A small contrastive image-text model, trained from scratch: encoder activation gelu.
Rows from block 7 of the image encoder of a small contrastive image-text model, named by matrix and row number. Rows with one number belong to one neuron. Each number is 500 + 50 x the weight over its row's rms, rounded and kept within 0 to 999. All counts start at 0. Numbers have three digits each.
After each neuron's rows are labels from the 100 images, of 14848, where the neuron reaches its highest value: "responds to" is what is common among them; "place" is the part of the image that holds the peak. Only what is clearly more common there than usual is listed. The data: short English words printed on busy colour backdrops.
# fc1: MLP up (encoder.blocks.7.mlp.fc1.weight, 384x128), inputs 0-127
# fc2: MLP down (encoder.blocks.7.mlp.fc2.weight, 128x384, transposed), outputs 0-127

fc1.335:565421577465508514538474518532454532486469597516461569543549532494499501501438504457435522432578530500519566502471479457532518558407474559575553530462618537485559605532504498477428446526475442618538596412561481503485438535575452503531584497449470525494511563438488503576500438557517604466497447574568528486481535470501519598529358515518491499504524509474511537510557589454512486510604
fc2.335:452491468492462532522424505458455484485536577482532357477503543410470483540525446463482507422572454547442447534484523520437465389557552480446505598444557527482474553608528524540492485448529461478441539392623523503524536491488543531414529514571548530508513515496510506579531532470525430509559524443479458494483396504484590477575502448436598482452513417461522522412499560531435570495403
responds to: the letter f
place: middle left

fc1.293:443491542466520485460504494512526558443517492506457480546441480477457477447312512471548421448513500604489532534580469467508431523552471462506507467470478566341462574440504591449570507528593516421508474464600429428538472504523489494504474571520516397405541487488497444466463463472395483536513462546490522517505461482522536550566592545491521503496521519477576517564485577396572487539506
fc2.293:527468577467590497537472514435445580487435562514489565486419526463455524495469474516478685516457452500534526459476497498501460488487447614529543438469461547500524466590559477527519519493486463554565555434465551546504531594585488566472506619471508450592488509562508506509563419429422448482501523497514371464440516443517473552517490556489545453520556476486596453544387517490534480431487
responds to: the letter f
place: middle left

fc1.173:556513579466525463500513522446531573533509536489490551535531541553549537501550486521573530495491531564590452535539588598462413562517462454518550506474522490562573484566485522524532493423466413473553438521443614594502581579551572555614488561437531465586517446517495588495512531486543567501596438543495488601498450562604478506408508527489510520488499472578501508427568503480450422511500
fc2.173:494488486460528444502484428483544566508419536473545522483410484518500436476522553386465486441547599563430450541552499478524524471508494475521456491476443527494472502593549562524569614458468455520517503390500467490406459409571485511536489502476508453420407410579471486535504480503519557501610408558510539474523462516633454531449516524488550517590519561472484476519510463587610475405481
responds to: monospaced; the letter i; the letter l
place: centre

fc1.301:492484483454486474482532550517541506528472528542536576479502535476503491483431468523484439459581510497472531508412679407524486493484495598481491618584517458489622481481586515536475487481574446517552473513458493461525594552507516562556548440450594411485544488452623500489474625490470417498440507513416497438559470564534528550524575529523517498559529473418553520533563461544507484507566
fc2.301:436438543491475549403555499539481512548434462542470434545536495492477546543582473569562544519487403529453453514535503512568509476453406395546461452413518494389477458458440527436427514432482499523577534526477505459498492571531449505481502471477456479518594662455448482380438500581562480492527442472484565521498523582479489603491456410447506532556548515514513474485477510426564463567523
responds to: the letter n
place: middle right

fc1.341:525543523502538458458581533413461584480603464460433472537448527542454428502483504574539503473563473601482524513473466592436561498548509487425522530470511506529537421477505565483482450525549475463436496589393503457437509480549559560509508486550535557505548587500578376499459517507514519427508545473457523573603544441515446497538593544624530495551397473411501517534585534510487523567476
fc2.341:440452504494579421478475514477446583498479363576530504528539516458558503429534445443492540458493407436472456556506479541477447510503445453532545510515464481572515521528549468548508561482521532469508609409534483550438484541548485521480602568613544493459582495468501456468486497447598525520539468457549511534498469502427504418504574527489549513473502491557497491537292623541515514516461
responds to: the letter p
place: middle right

fc1.123:512416485437486521551483513515535374484513512525505499506509436445398475575424555510532512583567524547513473590485519539509533485584442498541504519515535452386547573458456560516507481535547556536496524521571528581441521497591544443563454460530578484486528522556520564469340533441477490576471488473502517503505424517455517583542461392502523451543490479577664570519486479524524460462515
fc2.123:571493446583570529523435542541446541499474517541574519449536492559576457487530388426438582571445464536383527381432528550521465518554512545493471450471460589522527513516455528452505575557560388543476526544407454504541476523509567529551534471525516422517551590547469585523487534409484507484469508514585497498513502596508417477502584448423504510501541531524540482533559553446476420546484
responds to: the letter f
place: middle left; bottom left

fc1.7:412573479592514494484512617506547422425508398498585540541497544601472503508428524544459463502565492514485517648476512492502474526486533474512449489499469504441491542480545482480523488519490524434604460618489537602433560505479620480512527577435537402495601453544526429475533467477507435432504462435497409536469576483475561417530492465501492522473506422522486519430469533577473498522540
fc2.7:547536495517577496511544528544536502482496326571450416537473540480561486512529515493404504509473571522508489463551544579402442434543602472482473397531505456429591523509545542602525452515527454543461500430490504542451570503508506466423478504577419524545549436481465567519495409532489424544453490545512444561511516590563431526516504425520575513510538432479526487423510514425510416479561
responds to: the letter d; the letter f
place: middle right

fc1.2:419463478475403545594477560526494511520478620535470576482523485468479504447453625574462582559520549424499548565478514441523611575449488576479501479538547479467532531427533529446555492570506485470448490362573439489522562462469516471427488551538503498454445520531486463516475547510601542469477481447432533510555541498454434397489500483450442542498456489425476544563504512558570604476449
fc2.2:475459431528549469458490472453501542430491678448622629520491443542537470533514489487518459447538444514482481507507468451557502559504455472545505452459490517537511556517646490553542461447632477502480489456528488450493439499474517464509475483458514534550426520543448569498574519496513507483486593551521548519646432573551497472507452495512496632424421566490488497574515505478517467506574
responds to: sans-serif; the letter i
place: centre

fc1.231:463495549500681502469537503465458609437416499542489471586572543512470461511529497509479475507465452603494465483450574436384450585492488518495539472440475499459525430423399513425492525502476475454546434522560461494483500512514456530502553518581504542399542552510500554480478512498580503547451458554571456454471442449421538465457580581490500594485457512607499435513467552519573445470476
fc2.231:500452595519518525590546363415410478462450475480441453494455505488587499475459483495564484548481523488529519384551528556459456467429509459542506514544555557473442505438596518479461569488551495463518502482494487471575394485497534461401481481514458486555500473492483530481591518450571519426534589437494452519525517508622565472520424603548496533425548517557510539494552421383499420507514
responds to: the letter s; serif
place: top left; middle left

fc1.65:506546464595605529530474523462473491526444510444459529516531585549402389587572471482503498584497548558528500497575521518456555371488506430536528543490534487549477501502431495440576468497456544496519523573473524491498572435467541438487483529519603462450503450539495535559571472482587454484590501555513452456552477511412569483475589556467469501595486493558497445602404476460588494557448
fc2.65:517502396530504488511455484447495525461481554407525433511514540425629574522444531408530571533537449513575537534415540494438511449456498500552420468625457475481475459498455455579544520521553478560551515484514560396500454468477452533380495513526417484571531480474580561519594448512553552527462580569499481476499473457364504476555460490561459447517579528533528525543552564480491459476464
responds to: the letter s; serif; the letter g
place: middle left

fc1.21:552520584394477496471509497509508505561508523550509399460441564474481347477423512502520455466524448520488538559440461544436521527461520501609585483525448539613485471460453590486468460467579425576582439481498412591512521453453517514562505503485523589541545514532568534559440485512492574442448469481393495549516389527523545556483494459527547397486535468501498520544489445526548579489495
fc2.21:574410436464514437560545500529457453505499507551547485524465505548533524577483430550595434465463579402345453506470514478555480495533531594482474581449395453549475439414444531547539501476491465563506418500499403429500532589439465502516466546541604577544418503496435527502445584542526482526481511461510518441508486543472451506409498506388479512518442445474483526575524500507547482458535
responds to: the letter c
place: middle left

fc1.372:466559473472504543560365543442531539518437466470488523423434467448522510484475460627495586528527534518440498547511510516425565494446578501471540521505549469520587488458535541515475545476480551504536595408461522444492590587497599505499512612501506502580546547562513501470442529442462523554613537469541494618433449603448510460563494512528553572464525451524537549522543595534551530507523
fc2.372:533481451463491447498454488453535504416523436531463488422589532516542462496522521482550486571574463453588510473401518432449470538525476586448516487500471561450496424371482419507468424564468494462505451502421517553488493531556486564481473404570552413493449400596517509472516528420505432557506535472454457489463578619564535434403533488402502462472545438455483532492562484570477505448517
responds to: the letter p; the letter u
place: centre; top centre

fc1.181:499477493509506496535573520502460528456500459487476488595524541526449520538482521476570563518516475542458519511503569597565542553615538524378544423451574590540538544501560516483523442466470538509408572494388404484456485529459373488517516519480503517445539566514430501440531573580531475442563506483584490545434492495574551530471577437488535479526457481521519601526531544418494573633498
fc2.181:507506415575467552505476648438532498496514392459545466502560559523506527409507479462542497522607410529569524520532600488489451400544417470517485541473503511485507478495486466429608446497479521582510485554441532582582558513547549590564492461510518530569538547567507571446440514470407588480495530562561553497471488531508535516532488466503496420407445430579523486448473510544429496516462
responds to: the letter p
place: middle right; middle left

fc1.382:514478591502439528466498449489510525525503497578441487530490474495522505573573492506403478531470504471524475485489467456570535493526566591452523523545470542430527500485473544418447385415564449589527539594534506433549563577476485484557470554557537432514528546475493536425462515565481503524503428558488486564473515428581550530557609568575510605553541464501568341570510531529452427466482
fc2.382:527483447479427519572556518511501530529432470605414501434517415515401460517532507441415541516452465463496539518560506525562524542473494486437564578512498442539500552576462563366467571430529444454401563538528538553591593396571558482498459576457469504459519617479570552534505536474456505589501495476480499531442611520488539459497584470454443484517480502437476489465554510509462541494496
responds to: the letter f
place: middle left

fc1.368:516477459551520478498534576597594513512520566392603605517523489548541471567563509487488531605544522511502575509433537492475557487504479490636630474524463501507470518522557576512442462517514477395536527409523501465488456488476521480426455494452503568558506489604370549404516497467526539460475566504489580529505547511513452552514518590515474554507455434471587500514496609511508503534492
fc2.368:487407507550515460528517524457458483473573500537476475487436500554416590480499530469575494543460463538489448478434549526491541491467550583523581497417475485591517470534439491479381502427571383555461551555498490547507530486534441524490480460501440456580475538533440438497594476534515341473413389448510498451495522531467400512450537579535462474551540514478528568586593516465478556528466
responds to: the letter n; capitals
place: middle left; centre

fc1.90:446401491467446464506480534426482438513490534525501532550410526583509455522566539504472508620555555478465528478446503576515465496522429474510512560461546481516519513364527506529446496571447441520589487484473478527560434483476538525389476500544562529539529450554473594456454453484517519503522630603514552545536423556570468475421547583460502488540480510591436489572470401580554458528552
fc2.90:454579490501492505450489549535444487457529524445527417456510562542484547447475585519467543526549455509529533406514510568448475440557555526495552453544504445513493457497508475510412479471494452475584587477536457489468541474619523428402465494594481464520543504453508411585488472535639429522419566492448454547518571372488519455550546482566512447440569469498563494452558560432480523533396
responds to: the letter n
place: middle left

fc1.81:515514478527443448579542518558480528455584538550486571477520456475469457513477447486447464484502496510475674540553557426516446463534554525455565479551444545515534424479548548426477452574393533512533519388515534461527493522410442477497457540560522448431449489499513561448429523396560523561581508545517569591452568513512466437536479590476510557531558513508511525536468504514586624448519
fc2.81:477458474462546479418491628500489589538615506534529579482524435515565554566535499477602502501510541526592463505505559588461491531487470572483536483401476532457536516555557478509481474458492493431556505467430327546483519480480554531505502352444587476429481418515481451506517466548499437479457500526527481505544560428467434548490533486588563475465406471567478558509497561502545505459501
responds to: the letter n
place: middle right; centre

fc1.314:533426517478543488511522509477489391516512487496451433542552426379473466495451488501473483530459553538471548584517526483507543518446540469526440482477590574446465544488506402485537465523544483551594511495601502364558483565503519492495489478436484451462507498556586511504457539589499552356429482490493588528502471567408470498503558428427573507468544563512610543511554606493552521557537
fc2.314:461513514471415499369521511547493550525577492504438492478555526512475506461526473446468514600436459481541543479492518578482449426469531556467533484530592580463464525512437473467486473529442457554561536445479422539567435484570447529478504486534578485480497662505474398571575466379459459416513529439502478498463543516606473520544505457468525510447437542596538468436580557450432508476554
responds to: the letter f; the letter r
place: middle left

fc1.24:420534486465566528549576481462577536482524537373427491468522461618390542543522468511543548577555519532498460487612517555549404495452471484459480499542444563487521501536517502535551436478548476504506447541497607560488455551527524558538450483465541573537479487453539535511437403534430555468476493389442621608461518513502561551540495503508543551440479517454555577462532478491529512528601
fc2.24:516424495544499517551513513495529439410531506470424506556579568503445459555481547494552492521585469576505493482497516440552455451585515453545559511492564596495490546548442511456664459493555475520419541506410543501488533532470480511494489592548566449616625470464496558457511492548521594596463533522468484504407516533545471560440520530497455580477555509538514487419422492585515488506412
responds to: monospaced; the letter h
place: middle right

fc1.295:517490537581534436491508463474514533510587535585513510528525476484523500504454523524531551439574517366539583485470512515508468543427469571512458518503444590489450433444609531466624432413550511430493382542512488594508466518526475493535534523551488562532547527441517398454576505486474509509439538485515586387508484497551470493407522532488371509458471555604481481474471485415475548511548
fc2.295:562498555530518477450506522574485478540457441524461533527465504578543579461486526549477467569524465568397442460548482460532541482537480562519462429515602600503507469446384471503477414540507502522625591583530437475415522408541506453592478478472510570551430478502453484477463517518534431470572508409452419534438498507521530494455451544476493522450464478573471621551584412522524476448496
responds to: sans-serif; the letter i; the letter n
place: middle left

fc1.131:504454482522483480483552468529552503494505528495514494561567532505462479519519436566541462523476591433498519516457513434516472598440527531581414490429503639527542545462478420486431417432470547398446541518420424420543499490452532579548566493484561526539450584555474536544479478483411500507563580404530525452493515439454409440539590462490469533436494499431408497520537544546515550605461
fc2.131:527547469470523504480491523523517468423540521491541467455515497594467508555466446523378443508417434532494560514458445489524524560513616496520511574419450477527559514471533553517476512482384601458475408484485481518449527467458546499596572586449465397466487519466555487548533476501481392542469561551532451478534555502469423504432469489534468479624528488495462483447486466402534501358599
responds to: the letter n; the letter a; the letter d
place: centre; bottom centre

fc1.342:511542573514467516524560441631437514524528531581505446515480445537482474494472515515470520586515612544516566507553473456552457512522510545474542535470541395523594599453434473507594430557560439588416527515540507460569523509518582377430466569510489526467523504557485376493558441527541503494539493543544555500571465566535490488465457495486515560504446443625516422542482550551478543475514
fc2.342:552539555450498485561475453510429513494472443472567415475523499503464582518483440561497511513571468510555489417386534436486457482589446490514467536535589559427518488498449513469422602637500481552447475564526563435538444474600520572448511482453557540470561534412533587420504509468503482524490555517440536435502434468572438530481502514521484515523420543522548519544483477585462361449512
responds to: the letter n; the letter u
place: middle right

fc1.85:477501476547476507450460460528557447490528478493439502475462478580502472454496559558515427500574598575464559484549529397535414517520513442567535570528448462541464561544557483545531419477429465528563545526501487527431463553463504534466455554502554593508554492511427498594510544430493682481559482461410486517509519557542574563523550540416520540510582443555428530555517556551532497449412
fc2.85:558429580526481537447663573505469426484536395495459500472520539457546566497551499571459483496560396514481481503503543580557451556489412491449453509482495567522527568517472403483517443510454492583509487475409484477592530501525512509556454523510558490474502492514588482570468494518530508570509462591515580488525487555472513522483541515570342615552506510488522473639535466495490514522449
responds to: the letter p; the letter m
place: middle right

fc1.254:478569514472505409528438514503581544487498427510539503510481491478475497545470606454537538435409558451569413556425550395463459449440544561440523544444476504471519403446521535477457503458382523499479432557477398529432526521484425512505576465491582437582460478439547512528530560431456555423514620437539546537469546533498563513597431519482537542510453471566528495486507425490538539526498
fc2.254:485469425464490497530528555487670541566523406411468406517451530501496493457529642412520513574525526424456511494472452520503459538530427524443513561506491551574472484533520505487591453479470495507483501524471480472578497443461483449460452607462499466481458474420494552434546488589543452516497495474546483472480516519398595423561603457512494560481536447459530507395442580549452475454537
responds to: the letter p; the letter b; the letter u
place: bottom right; middle right

fc1.222:482571502512567498432532575399482518490457451451542529507444572414543473542545506508570555416447396492531508593495467536422455521491481524462511550426498497558472495473458504489457490527400542507549518512563549500481525428471497489487505492526473471485607404543504587531530481403533517474502546494611458464592438444507488484550494489610603572517504615499522468561527523546426584472611
fc2.222:475430514395496558586533503480548417526465375490506481381550485562475499530452485463511483490511458456529516475460551494524401496404437500468523494458570513550487464454532578525510565509562435530548463516461537424539445505482580599483523408509482534546506499485483565579495534631467591465466532560481607523503525515567567551534562599551495546495429486512503485627488519535514517413503
responds to: the letter s; the letter h
place: middle left

fc1.305:506505472521607446537486485475433481406589493561569503460449493549513567528518633480501459486501590529546479547544516477512588539540487515453471494474551471477454559521482496652430484509553502471610427554537463481486533460528473560554608545524470491574523485525479560454460581566471421463497521504465466441479449428572516504525392494512549377449506490516504378424525565512471482496456
fc2.305:548492500552531468557474498521598441566458519511554488432477441548535458470555570531482483468406527484470576513515432486542530457382503581488546539633449502507489446562477500447528469508538483478534521555565551556453503473526465414467523389465468531461515445489573532462467432475457581441395441535583492550450581432539557507489552482473447520465436553494581441561533554505646501455519
responds to: the letter e; the letter t
place: centre

fc1.70:527407525606473552569507527533591441435525510595515521537547564548503397530492483574556551414595510577575573545536473581501461567510478592504542509496516517551514573449485491573475512509484463576499394477501525538516391537511525531466501518556555521539411499503458531554566450526481525566576466484516456499451531449502535474444515496575446565478595520508442500556526574495469581619512
fc2.70:552457468444492446429447607546502538578521502484434449517460529432519473457497550469479516521535489582535554499511468569509514457540509581505504440454578447461535565474476466456474480448466636473518465543528421475526507568524506429567579475434541480472549514477468457422501574471510456491517472490550486333343567553487528500479546462523403495454425519535411555534582489515402497524519
responds to: the letter o
place: centre

fc1.16:472492494408516440499463590411575489536506548530449551483565548535462477387457466490500502479449490516487442559505506493470506503458564472555543514479504428413498546419566500505512523422496477602542407570482529532544556457607521401516545518423521523489597525590422442551605527473396469574529497460466550461550470488476534494498508531540539398590493465536550403447475484498564521547432
fc2.16:466488472434565519548565491502568515538550548510438476408531449557611441484501464495557513496466470480406531521463532541496409454519469474499476568588543544479571438521512475452644499429497596383563508415467449516574484490415456545579503538522461537517418524509573517451478526412465578547514528416474387528512516493525557477591503523470437532509495558474453541508493475497511480469619
responds to: monospaced; the letter k
place: middle right

fc1.184:476562522466460502483479455507568478526375452534461480479434510584547461530468582481546478510613517524546492484431442475494520495538436505499437465478454495460544504346478453537587450504460409408516526504440441499447466372511514430459518423488504472488517502595481501416471433463618446466519420480490549469461497423578513584473535547500423479477430426468551483503441486568525422513540
fc2.184:456466479529511450485469456546509570409455448526483420457549494552563521564538447596585509508505428565517471495492462551511489348506512627400447435520439497417497529495446540482527489542451506492513472491461549437444539445467529528479500470494625463440500472508549531461484465519525526509551530529419521533431550537473538504496510488486597621518436515491599533635507471462484625519548
responds to: the letter d; the letter l
place: middle right

fc1.262:500587565585468519534530537473512505478536529456471473571454499497528509546489492541566535531491508533552584510536569606485450581534527537538455434524522572516483491456592484489549455499539390540527489610489462449407498523505620456509417486436507598565490465545569443492461513367457498503456520476526531511454420613536445523459479399542525532515435555536499576525395512418485539453473
fc2.262:579516404532475478599500448546505453463509404627476562442481443509397388503507525384421471588450555436438527463578566542519499542490570508515513405607519494591409558565526501471467504500517479460441456509435483513526482532478501510474488478455555436595532444495448515577517487456454460484510439515472449555485491550494404527538430503544539461464510500564476455570581496539541470499499
responds to: the letter f
place: middle left

fc1.246:451529593509540556461512475456512549472509493417534464582530604514466437551523521446510496544494497517557441521464536503399522485383548554516486425561569535428526540472390541494490415587414469555510447501512545393473488581431473507403547502462456500568534421578552502443442534458460532546424574462531447510498530531529514475484493528505561460503510502326543464481489567478440469517515
fc2.246:542511426407577552513477536512452494587560553500476449586525518572461544496472490491498466479497527477478561476492508455456540471526598582507461552442524477539505467563478550516464587530524469579527544508485468477508482503645537519541563461499462553498483520484541571567507502536442439401496481535509560462514458525579476635546471499648431449539336540535443482522575514586514487445475
responds to: the letter o; capitals
place: centre

fc1.275:481505495479593469445481506580478524514482493438555431441571555540444538554433497493501543548466380505488434521550526462558502404501515487490515533517573559488450445484511475414470484453478561554384479422514522455455539462427517581579574476439575538616512572435535559556490506386482594525522494539455453494517534505473420520560433547543506514494520574478567479566554502423603490462448
fc2.275:469531509501535449514560568468454573433494548427510573466456455486522469473418548528532595492521438491520427378492499529495496547511522496521528466503526565497570575514465416528469532415533539455460481439596546588496452481553524444503446495571523495525545464457336486510547437471511513490552572479510474481505551389511564478552500539433507497383493368443419561566562541575509532517490
responds to: the letter d
place: middle right

fc1.205:557505601538530393474536409498457454505548504451496536470572603570494528450477573459567442478529505549446463582517587577557531508522518495408533580471531526429404485433525504441517501478433548507541515463449500496380444419506600552475430427496514439508392431528535540532513516468543498500411479491476599532576445501518531523483440442527428463438540544532497558540525469485481576508535
fc2.205:484536529498480498504520448571475514412538356590399528466562550636472421569402510430464529520447504470561530449595499557528542545432520490534556541480585517439540538475477470586464494512500473547497449451451510543481497526444425422357514497573479465555531586503493500528485457549469417453546514403500414419491537504533492496514482454431482430473578473517522470485544514530494492461548
responds to: the letter e
place: middle right

fc1.223:510492435449489454493536608459475634489501478448544544478529500467484543532491529560517491484534501529525462568515521534438501452459491578535474519464431447463610476505462562502468472455531563443535462511535566613635646529505449458575462545501489472500551485523500506571510499603385532476586435480528547504435506451466519469423532574439472425459542528549558555469482410398536547501514
fc2.223:558520481566551480485592467500539554563527454465507492514495489544516475438466511509464438558467502562474586498483565470523453466512431505530448533657463587430404584428452532528528463473536432355513516444426513409451524483511519446495560529487458539542475407427449436517431529525469544503436617514532528528526559424534479525579517491613478507477469516569546444490444487481480466457417
responds to: the letter s; monospaced
place: middle right

fc1.176:568466409562392518484452490533478546576477521521534431482542548509498396526414513525543537550496569567411509536487508551494457485521475495479486525458392536493568533431479461537514494498515416425479515494517481531659515554585487493530446503588581516470482482516534554477486515551462473430457515495538510502588426556459563448556448581434462497490501552455645504466508440429516400438562
fc2.176:483488457458472487526479440530397474554513500501430453459503457477528543411524527507523498500449440560503531548503547538498556500494471384570514491465491544508440478570459409449554488384545545504455525443384522516552601434475423476539552551469539505497493480470529462453491523414437642540388526509522468504553551430511518433478537601479487582531537529537391439502396513454487586548514
responds to: the letter f
place: middle left; bottom left

fc1.59:462593504517501439478562567511579558575531466463487503489548478451485426471549543524501396535523453516525555579563557438447517451568384529565541429525582477536471405467593556502462490535564456472477469529445474562517556626476505515506535502490453448552452514438462442516504492489411444442473523503501521566505513433546478532524474514578493552546669506457535481539555509482610433454471
fc2.59:484562464468514446436473544509583473515482413460470453524551503533563575554533524579557481458505402538557546436503514547420571419481451500622572504512448550499443479467545450481521510595545477462546438548457522540595511472487462487403510482457517476459502422422438447410597577478498514420425555431504522506480539410504498512523491514509520510553444497551525444645525505492489548420430
responds to: the letter d
place: middle right

fc1.212:476522571552518478510514386514445528502480492496520510489540534490584530514511476547466530572539528491516583522493512474492490432418557526527546411572534508458537518503436525460455454509611468528477456459492453600645507552592464500572512465539644400534532532467503508415507520499556547417594496522489485436494399590475486529517504550520457548428564593586474565472506580559484510559513
fc2.212:572433559457537482532473448513472486377515483484520476535476580406536553527434555422460433520509524392631453503570489458413490422481481536597579471557489512545500552469507511520473425504489484564483464507536462475525515427558576450555476586517461565547505431488475509540504592420481520381432500524563455470580531435518513429546455442479496496503494462458502546413501512605546549530461
responds to: the letter c; small letters
place: middle left

fc1.292:602493482511530471451518531525492522511423514528581484425491426514483480522487456537546514430545451505489412514475488537557504532514502478480469431535587500528434603463523494508506462495576384491501583567430522406554562547443552457502569523583591460406537480509527470467488537565596437490529514516540516656574462565545605583502479506500514546511473543581564496488566467476510559605495
fc2.292:546583528502525452483518493582549467496402440386533403533498549499450494506546563520558494501490486514543574476477479442563417387520475480479544503436551476432497557502679477476470521496496411424469579508546455471532454464502484451448524489518440459609522591511537523481558476397510535472508464515505505495478486440565495531583538472457548395554440491442534438534482519488599527409467
responds to: the letter s; the letter h
place: middle left

fc1.23:495463417509566439456514517446577488556530533580609545485570466496486481528487445455520520556523515434535436493610501521517496555512518503551453585478432542466573430538479517461537461506506501525521409429593487487534525592529559603528507419424494514578438530501517474514489544534379493464515524430512542507463610574453554418449433472444495514562585471441564602430508500515468455533561
fc2.23:460549450496482497546516476487474589575510469617470445488489541528501484527484486512498497479483535511550479495473472503657503446410529523470529485507438504511501518536411467548458557484599436475473598440485448481458476448461532474489535543498523425447524537503545564487434526441578543483351475528416430569545493583532484464468451468493584468576637514419571455417458526465538560447417
responds to: monospaced
place: top centre; centre

fc1.318:393527419446436437536518475574455506426547430447388498497510514565449485565443540407485435502429534454434456544524469479488526496526407516526418543559453515512572557422591553463472494527447486582487477468581390480533560409541499522470574478471504460441498500511541559492515443512508536528482517497427509549534544533584489499452476505501590503535557466460424513623448384500474468450539
fc2.318:460463545396431457528496503475507531572548462452494504467478551493487474492460515508573500480564556543529470397499432445427564485459500474514494403475526356478499512536512534535536569451460514473632488628548567504504488513467468511468572458454486586553547443490541545498434570492543402543468396533511492452494525526535465542504461562514421447520623483469451530514644501503549430501444
responds to: the letter d; the letter m
place: middle right

fc1.61:496522439536536369533484455595522511567543497514514472451443530514539530434499579484552536446484589527567418495532559432468607507475436476502481499439506450530540617480402502479578480501555493407528491460432477422531541403541422479429465440532496524529561515509536474539504554502549505566472614468552489440476647544458437458467443525504455530434561502542464562495506477545552483539437
fc2.61:538498511465527426518565379455459522482580476495490467472476488547516526588517532552578529511557593449414503508441495478485522456385480530507540432562487455499496443548465578582605479488537437404461453568484467547507556527451479517536453455436449508446513520463577642625584520492483451477559486567471554416514510524531532467507523522505592517459519436531421562498586450511519516432476
responds to: the letter d; the letter b
place: middle right